A small model that answers yes/no questions on an image's attributes, trained from scratch.
Training: 3500 steps, batches of 48.
Rows from block 4 of the image encoder of a small model that answers yes/no questions on an image's attributes, named by matrix and row number. Rows with one number belong to one channel. Each number is 128 + 32 x the weight over its row's rms, rounded and kept within 0 to 255. All counts start at 0. Numbers have three digits each.
After each channel's rows are labels from the 100 images, of 14976, where the channel reaches its highest value: "top examples" is what is common among them. Only what is clearly more common there than usual is listed. The data: histories of elementary cellular automata, time running down. In brackets: how many of the 100, against the usual share in percent.
# convs1: 3x3 conv (encoder.blocks.4.convs.1.weight, 64x64x3x3, each kernel summed), inputs 0-63
# convs2: expand pointwise conv (encoder.blocks.4.convs.2.weight, 256x64x1x1, transposed), outputs 0-255

convs1.24:134182097110135110114139105113153132107111172114120088139154120101149104033055093093149122179118125131121109114137162138157083138125091174098095204146140052104165138159139155140116166140074094
convs2.24:156137136090082166127173127138107068139125170119120096112117108110161108098159098114076142158132069128113096224087119150153152082165117121133157144147134176145157159091148117202255121156189126095117143144131131153149145116118116144074107125107113124162096080119075157098135112152122110102117158096145213117092164046143173144114129129119072110119125146119082127087116121111144101136186255130134135142085120109118116118070108175097128102112151096143149135083140063098160126114160116088148155111125171103125107141170105143123130104120101120148111105106082132098135150157140124145094164170093108134128096116172147169128081122010096187136089122139079238128142129105097154144147127115162157106106162115123115104139133118163165158162131129160132138176111138093148152090130154
top examples: 001 turns on (88 vs 49.9); 011 turns on (87 vs 51.1); large cells (78 vs 39.9); 110 turns on (77 vs 50.3)

convs1.3:083131160137109116113105115113182125156066151129085124114076096124104124073133151054119131121148130110133110090087096053155088119106125135145159200144137117148133134114084114088143060180077169
convs2.3:134099103089162103112099106096065129144086187140171082140125109113104112105166140140125107130103179135113151193122146117139074133096114143224096175192141124139174114160134144113110164154122137126118071088147155130216137125139085098129121135119108165133109121154149224140158130122171172161066132148145111139080127147134172189103101114202098132134119151167118132107111112094081109127152068019115149139107121140147087106144174098097098133115156125090141091139146138084126162221084091183157142174138103090117196132137096165113109081142096126132109132142106065117117091125177134108123113182094076142114137150120103123219173201131139118084128132120122174098163074110133101107140145115100106133103130102121126133119102119125143199214192103102083124130125114175098137116110133
top examples: 110 turns on (89 vs 50.3); large cells (66 vs 39.9); rule: rule 67 (26 vs 0.4)

convs1.56:122130088152080121119097150088123153151161098132077126129110171122103120079123167165105114086109141095169129202092161171120151165122105152116102211114134061140081110093098149110130153117086061
convs2.56:139137083180088164112119138112075142137140140108116154097113132132186108078109122159104113105192099120132148108128121160159178128170190099125175122095152151124096131142108101140074097163080130130082118107137088128078135118168126122109095085169088117101132074149139065158142097117155110119183130176122238156156053174135153112118119117130167082131155134129118111126099199101145170212170169074119119128072120117160099121126074156140110120098147157112151092135125092128159134083110220097112083077097105123131138107099152085113097120113145105160128118108151101157106134101135104139113199094109119135124181180089155175101131152101155149160115132121126130206197108115166154125151195117100135124216097151080137160122091109120203078109169063143088135185148114088134158144113167
top examples: 001 turns on (85 vs 49.9); 101 turns on (78 vs 49.4); 110 turns on (77 vs 50.3)

convs1.54:169107149121103134100106170152123092161121073104091149146152127171165148187145200139122095158131146143113101182112130151082136081171164113065099162100126121081113140088094069088094135103183112
convs2.54:104107140223101108140133128178150175139145124126095146134137138147068147106150119161135122165098050090175129132101109139121115118139150108067127135135157134091104142119111127111201125117231114120166135150151135113109124121143100140109091128178233068106166154114115131115141087192142060102082144181136095152098118170152173126128103134137131133122123117095105123087121123138136152088116153065103138102069089114153103113102139171131124147144083118135129113132113141146117206189156097106159117066149160133166140134142133098161079157103140091128079119126218161113115073098081104124128100096143064125144105183091114143154171162251115223126099094114145089123128149144150120118130147153144110073134106089138133160166154134124135122040146079157163161185122157156117096111105126
top examples: 100 turns on (100 vs 50.2); 011 turns on (91 vs 51.1)

convs1.40:088149170141120195141089156173091124087069082122113146169124108149139192100137093083111137114136141123123132061139122130143121139170115104097100127226146110131190182157085112098124133135095140
convs2.40:137148146122117095128136113121086100135078095171130143133083061102176128121126093110116103073104148169125106133123136085133063149127087152106105138110093119121174167156145155101124110177142138196208104183073132127123162117075164141127083132093127134153125129115118120128093163117118106109179131054157129112255152109127124100121129095130129125133116144147128153116168172111143095098145132133124186164074146086081128076130145109136139246159124163152141143118121171132156163140126122173107083232096086133121141082165115115145127144137131117150105128089138095122130163161130116132095063201108227111137125181124122102150102120125113149148147125102137111061151193121113114125138146143166134133096122145117127129137137131125122127220096133160090111113097186126138115128110056
top examples: 100 turns on (81 vs 50.2)

convs1.23:101026163115107117167164123080142140116169101139131130154098079100112191158217095084152131127121155153122124088132102103128127133112113131153143096150145195167134126072150122157155078108156150
convs2.23:069124135193106117100141125121152134147138153154143063158118126143128109137151136145104135091093134125093129143151174104157112048129148137059154102096074106139116121107089124130131159155243159121143106083104124085187177122153112113189138103114137117112149111175136117138095146097144189147110142080147111106161124086126255191112102080116128078124120106145072120108132186119105115143113109137172111140125120134129173121137148128139138120108170120115131094201110062108132144128125111087148085019116115123122214143232145101163115174105126120133133130110129136065106139149156166136103168117093092116139109110116092207129150095094152136141104129120109150052142143132139104114162135145165142154101122122201122095156143162134144039149126104136201097118090108150159144171103106
top examples: 100 turns on (100 vs 50.2); large cells (92 vs 39.9)

convs1.37:085137168163189157101189148106102130139144210116189116181163172102081140137182123078142117152114117118108139133105156108141158069113098101155150087166125126111115146193181111146129152153150141
convs2.37:138181161154128105162180113153146123095121088123120095104139145140063101137141075145170115148081141075144108142125151172115139083126131147098121094211179145143082146139164161149064188131140155156089153135112141114161177125128148193133137093118109143142105150184181163151136120118055184103156111089145103127100106157086160158154135139114123155098172155119150183088118163096075161138162041066161108108153150120111147123101175094151124068030156161156155157094161075091133137109180109085126215161140120113128080056117128098050116138109129166106146144162145126112155142109120162183135101144141135092081120126093102097133089133081103161154152110092145082198175146127098108131132106137122097152044093130096140102147107146054130100176131152083091118135169115154136131148113132
top examples: 100 turns on (85 vs 50.2); 110 turns on (84 vs 50.3); large cells (70 vs 39.9)

convs1.59:157105087150141097105164112155166171145174100170229147149138170147107092172062133124157127149134120100112096145184149096083175113137180095106125136131091118085110133113098103110104102077155095
convs2.59:163151094166114109118167122180187159117145085060103126178136126136098129135095115094140135085101171142155114178158131085155126110083124074081200119132152142103105130114102147133118081051153118146170124155124095159153162157135103141041149136158184067154137143154101053150134082093039017186173149167150098114136149109138141137122115135154129106138107164092123102119066108187117099191116180091165131162101104119133133163144091073133133083161146118114174153150108144134114114174155071149213115120112124118099110165137153142106059149146150146118142104130178140160107097109155149101140138155118137162124147096124146128237133117080164143136127173135119154114148099045172110138097153145146146125128141144062164134143158116156133106108107062118136117160117136128126115086195097
top examples: 001 turns on (76 vs 49.9)

convs1.63:143142127073124138116090145097105167158127092067088144148118100155085106153122118173122134098127134118151158114113152158115113121124058104173139015130099193181097173140128169118142118133107187
convs2.63:124145141142128156117112119123121108157138162113107118132089154126080161109176116133087146103127102130153096066115145132095112087069141129066117165120125139121096206111126151102178140099111076169178136157130110147136141165142152119149164163100139130111136140158116211141142116106194134163142196137109131153252106166110179093111130135055126112114100100086135133121189158130065121165182141090147173134100125179143142163151114164125125092160109075093131142093149130090145185141136092127075130177167155167156144125073086159163095142111119156071090154131122091110101101122128127087100078103124115110091123174185126135115059134179159067108118117172105114245172138094144100127115148167116138128051127127117156047126131122162109067130100047099114114115119115115143138133077163
top examples: 100 turns on (94 vs 50.2)

convs1.8:135154113149110119120138112147116125057148115084121109124192148116120139094053129051105123087135178089140076144098096113075150113116129145180136103130133131076137111117136146091201043130098133
convs2.8:126167089123148153119118131087152084133173104162142169107107164099144124153098112126156173106117191141205135175102123118155123071190181111118075120135135129153119207118110138072113117109111110123165118153104142117085124119128159138121125114139109049164116065112107091143170118149152138187100144074107105097098119103103124139107153112131099156171121109189122126126066183162166113112125150163065106148177138068118088134168143216074118128121135100108119085065111077096133117070180184173044097144096102120127142143110164151117112138101143084095143147138172107182161149137174154128123142128097108117173047179091164118156112118190161093114232165147121075145119124156158147132124116136145148179129135122130151075104142116122170172071160187088109132102134077146132119079111151
top examples: 110 turns on (84 vs 50.3)

convs1.18:105171113146098160112053121115178120101101218110115113116148092124143108129119158151171048155131126142167108135135142139136132204144123103147134144161144099122152152152123144097203196092135175
convs2.18:135120151080108121111128134097210122095164117127085112101076125142153125074093187113125120110065130130133141132117153128122175086142143088100124138139141131138195137089089123140223147099056116119081094135145094095060121135077090120087165105112108101091177088117120055103149152170094079185126167107142136144167135106135100119119131119087114119145150152135148134169134162227141147102105164175112124100176157096154138151199130089124153097119106123035148127144185114160161100089149166083152098121198097164128125125153118152159172132102144071107121182171178115127136152106123124101127179120154180119129110130101125109027156122086129151117166156179120112063075132135097148170120182134127117142125108112108134153161110159047106086121193108153182138095132178136152119134156148
top examples: 001 turns on (100 vs 49.9); 110 turns on (94 vs 50.3); large cells (66 vs 39.9)

convs1.4:128044181078115096151132145134084187126098079140109139116152124126101128120107119184121143082122199102120154157100098176119116094155118122093092119147114108112113125053151122152105086108053090
convs2.4:106100134170146108092121119153101171101079126156099130099123150145036087153148131156127065091134143121137134239145113082137156124111106139137159145059095124166120110115119142133175101143147146096132109219103133153179126128097185142163107098095120066138110171133120143135123112092114077106153092094144148116120178156141115166149063122147141108148134137117143090168126112147167148105080255157213117103130147142177131103138096057120150138123146136101130096151126164084137178106069095155105068114099115140114153122101121098178190106115176176113105139143176142141148116109090132090163113119162134102155147080126124116129131121129122083142100143107117230103125111130136139126122108113085095092168118183154137147128100151179175119138097138126081192212132188160109121138093141
top examples: 011 turns on (99 vs 51.1); 000 turns on (96 vs 50.1); 100 turns on (88 vs 50.2); large cells (72 vs 39.9)

convs1.20:169120148148159140153129130163207035114126119129129122171149080150144118196147117093120119167139083108132160062128139065135140094125145121125131133147142148131073049148138138135097105108185170
convs2.20:166109185144068108150173101116127107127140119158130088144180076100208094162072189106108132113140102101136136090141131113096083105122143130155146106121147135176088142098147097165069126102083132118157220141144175115169132109159153143219100078165133109102168134107175118102135120130154121120135123078138155117128151104079124146107141125210109117138154096114144155142178109101151146130074072085094161108102115096096116146152117067209101230099143136052119200109154050087105100121111094184201066116152095143083133138122106117134140137153133151101114115129144169100098086126133162161114115074178167105126195115133154158094129149177136131086128098114136123120073092113131079141120150138126143120091182134125119127167117110188104135092146166113125156070096123099111112151189143
top examples: 100 turns on (97 vs 50.2); 001 turns on (87 vs 49.9); large cells (72 vs 39.9)

convs1.17:114171104125137126116123087164152169129114124041127150123102089113083122178201124115139198113126140122124092091130082119113149107102156161195178070126147100093140188127135159104120125117194135
convs2.17:156140126103126134172115128077195167161116161151139136126213165168093098112120113129142069192154076158170122164105157156142181062216163127076116130142105173149131084082126151112118092118153120118137120131130137066048138077173106146134153159093114128141075131175151075133140135093112188094072159170117112086067142098107129119124166139104102134145177110155133176151122112128102101117087085151099109189118146140141116160105083143135120154119137171107103095123170093146141161111126111146089159181096111138114078146139137129123117119150067150127148127150145138142104179109075135094104096191109160133136129106174103178072075173218153105146143140113099163111106148092112181130109146082069103115056107120221129135102119133127069119109116131163164103090146182141083121082180099
top examples: 111 turns on (98 vs 50); 000 turns on (83 vs 50.1)

convs1.34:090100073100119110130115127139073138150063121117081091106094087154125127124086139084115137088113128139116107099128083135149075170154143183200107130109132182127105073125146116197112173091136069
convs2.34:173142140080135121140141140178094058107135142147123103107109159147118132082071127095138122116131115100150137160172123118136125120077149109131172148079122155162120124083134107110148139152131115134136121157155110150070142113109144144154140110182175157103152106136137091156111148171153104070133115050136117176126100147127205067138077158083108128154132178119136119116150187101143143117147179150176124113159114108139110144095094114166124134148113136120126086086100150048089115143145190101158194183153142144148073102157142116134157146136142126192135136112089074094107135155131115117158065144129137164146130145151098108078072097133100212121116106139096255107108122108106075099130103137125076114093125135145099127163058155079175127094106166149104204216107107091137134198112140
top examples: 011 turns on (93 vs 51.1); large cells (73 vs 39.9)